config.toml
dataset = "simulated stained blood smears"
train_examples = 97500
crop_scale_min = 0.8
translate = 0.12
task = "denoising"
hidden_act = "elu"
widths = [48, 96, 144, 192]
block = "basic"
residual_init = "none"
optimizer = "muon"
muon_scale = "original"
learning_rate = 0.031
adamw_lr_other_params = 0.0013
batch_size = 256
Rows from block 11 of a small image denoising model, named by matrix and row number. Each number is 500 + 25 x the weight over its row's rms, rounded and kept within 0 to 999. All counts start at 0. Numbers have three digits each.
After each channel's rows are labels from the 100 images, of 14848, where the channel reaches its highest value: "top examples" is what is common among them. Only what is clearly more common there than usual is listed. The data: simulated stained blood smears.
# convs0: first 3x3 conv (model.decb.0.0.convs.0.weight, 144x288x3x3, each kernel summed), inputs 168-209

convs0.79:490511515514489522473504528534490575506525497505526515409549519458518455530508447465481478505484533501498476516503510487549498
top examples: spiky cells

convs0.83:520525508478560605485495560483539454544526461507529541476501541455514480472500495540466527485428503454510474537538474474509459
top examples: kidney-shaped nucleus

convs0.40:480472519556558477490496476510487481519497531479480545515459506490477518493508508498503492519507523479488463532519511489501522
top examples: kidney-shaped nucleus

convs0.39:504500494534526572476526519495516524507468540525516470520500500473554522458481547507518520496450494401534526557460534453495492
top examples: discs

convs0.115:481481459511607522522482485462476497506514505484517496476531510425498441344543485506501521475519537516456468496522508454491484
top examples: kidney-shaped nucleus

convs0.11:510507563524577405513546472503488479492521490498485517487562518464513469512468525472495481484549545497524488511510541481450514
top examples: spiky cells

convs0.84:563488451496485527490568479524438507466545490534513474463580581511544461455504508462511521485511524524490494455529513498495518
top examples: spiky cells

convs0.73:482534453463540516498475415516481567495491495476509451431537498501539510460480509535520532498461490551514531476491503517489516
top examples: spiky cells

convs0.53:538517496485453566507485555455531530516501456503481509451535470470545542537515473520496576493536554493499476492518493514549502
top examples: spiky cells

convs0.91:532553464464506504541467479527497559500498450526488492523498464449546461539496463457498546501514483474544498562467455538544526
top examples: spiky cells

convs0.135:524505538473520519511509542541565504495543487434541524496514530505505507485483475535502476580483544533549498541483485477501425
top examples: spiky cells

convs0.46:494547474499461513551455499474475502520519473529470485495557424555535550514476524561488390472453451489461489518444487445479470
top examples: spiky cells

convs0.139:469488531459542539534524425542505476517521490460484513506516483508551506502503511525549534446543532504512498480514472528506511
top examples: spiky cells

convs0.98:503521511499469513540535460537545497547498540502491498549556538445547487486487481522622548418542539487508517488511486469538539
top examples: spiky cells

convs0.133:490476470460404441534471528477533482514497493508485490521451475555490527528476521499490516490468484487494490499466550494538480
top examples: kidney-shaped nucleus

convs0.37:496497522514446525497496522512484539496497496448498521461517492457500541516532503481506516511493452454498547536461502488499533
top examples: spiky cells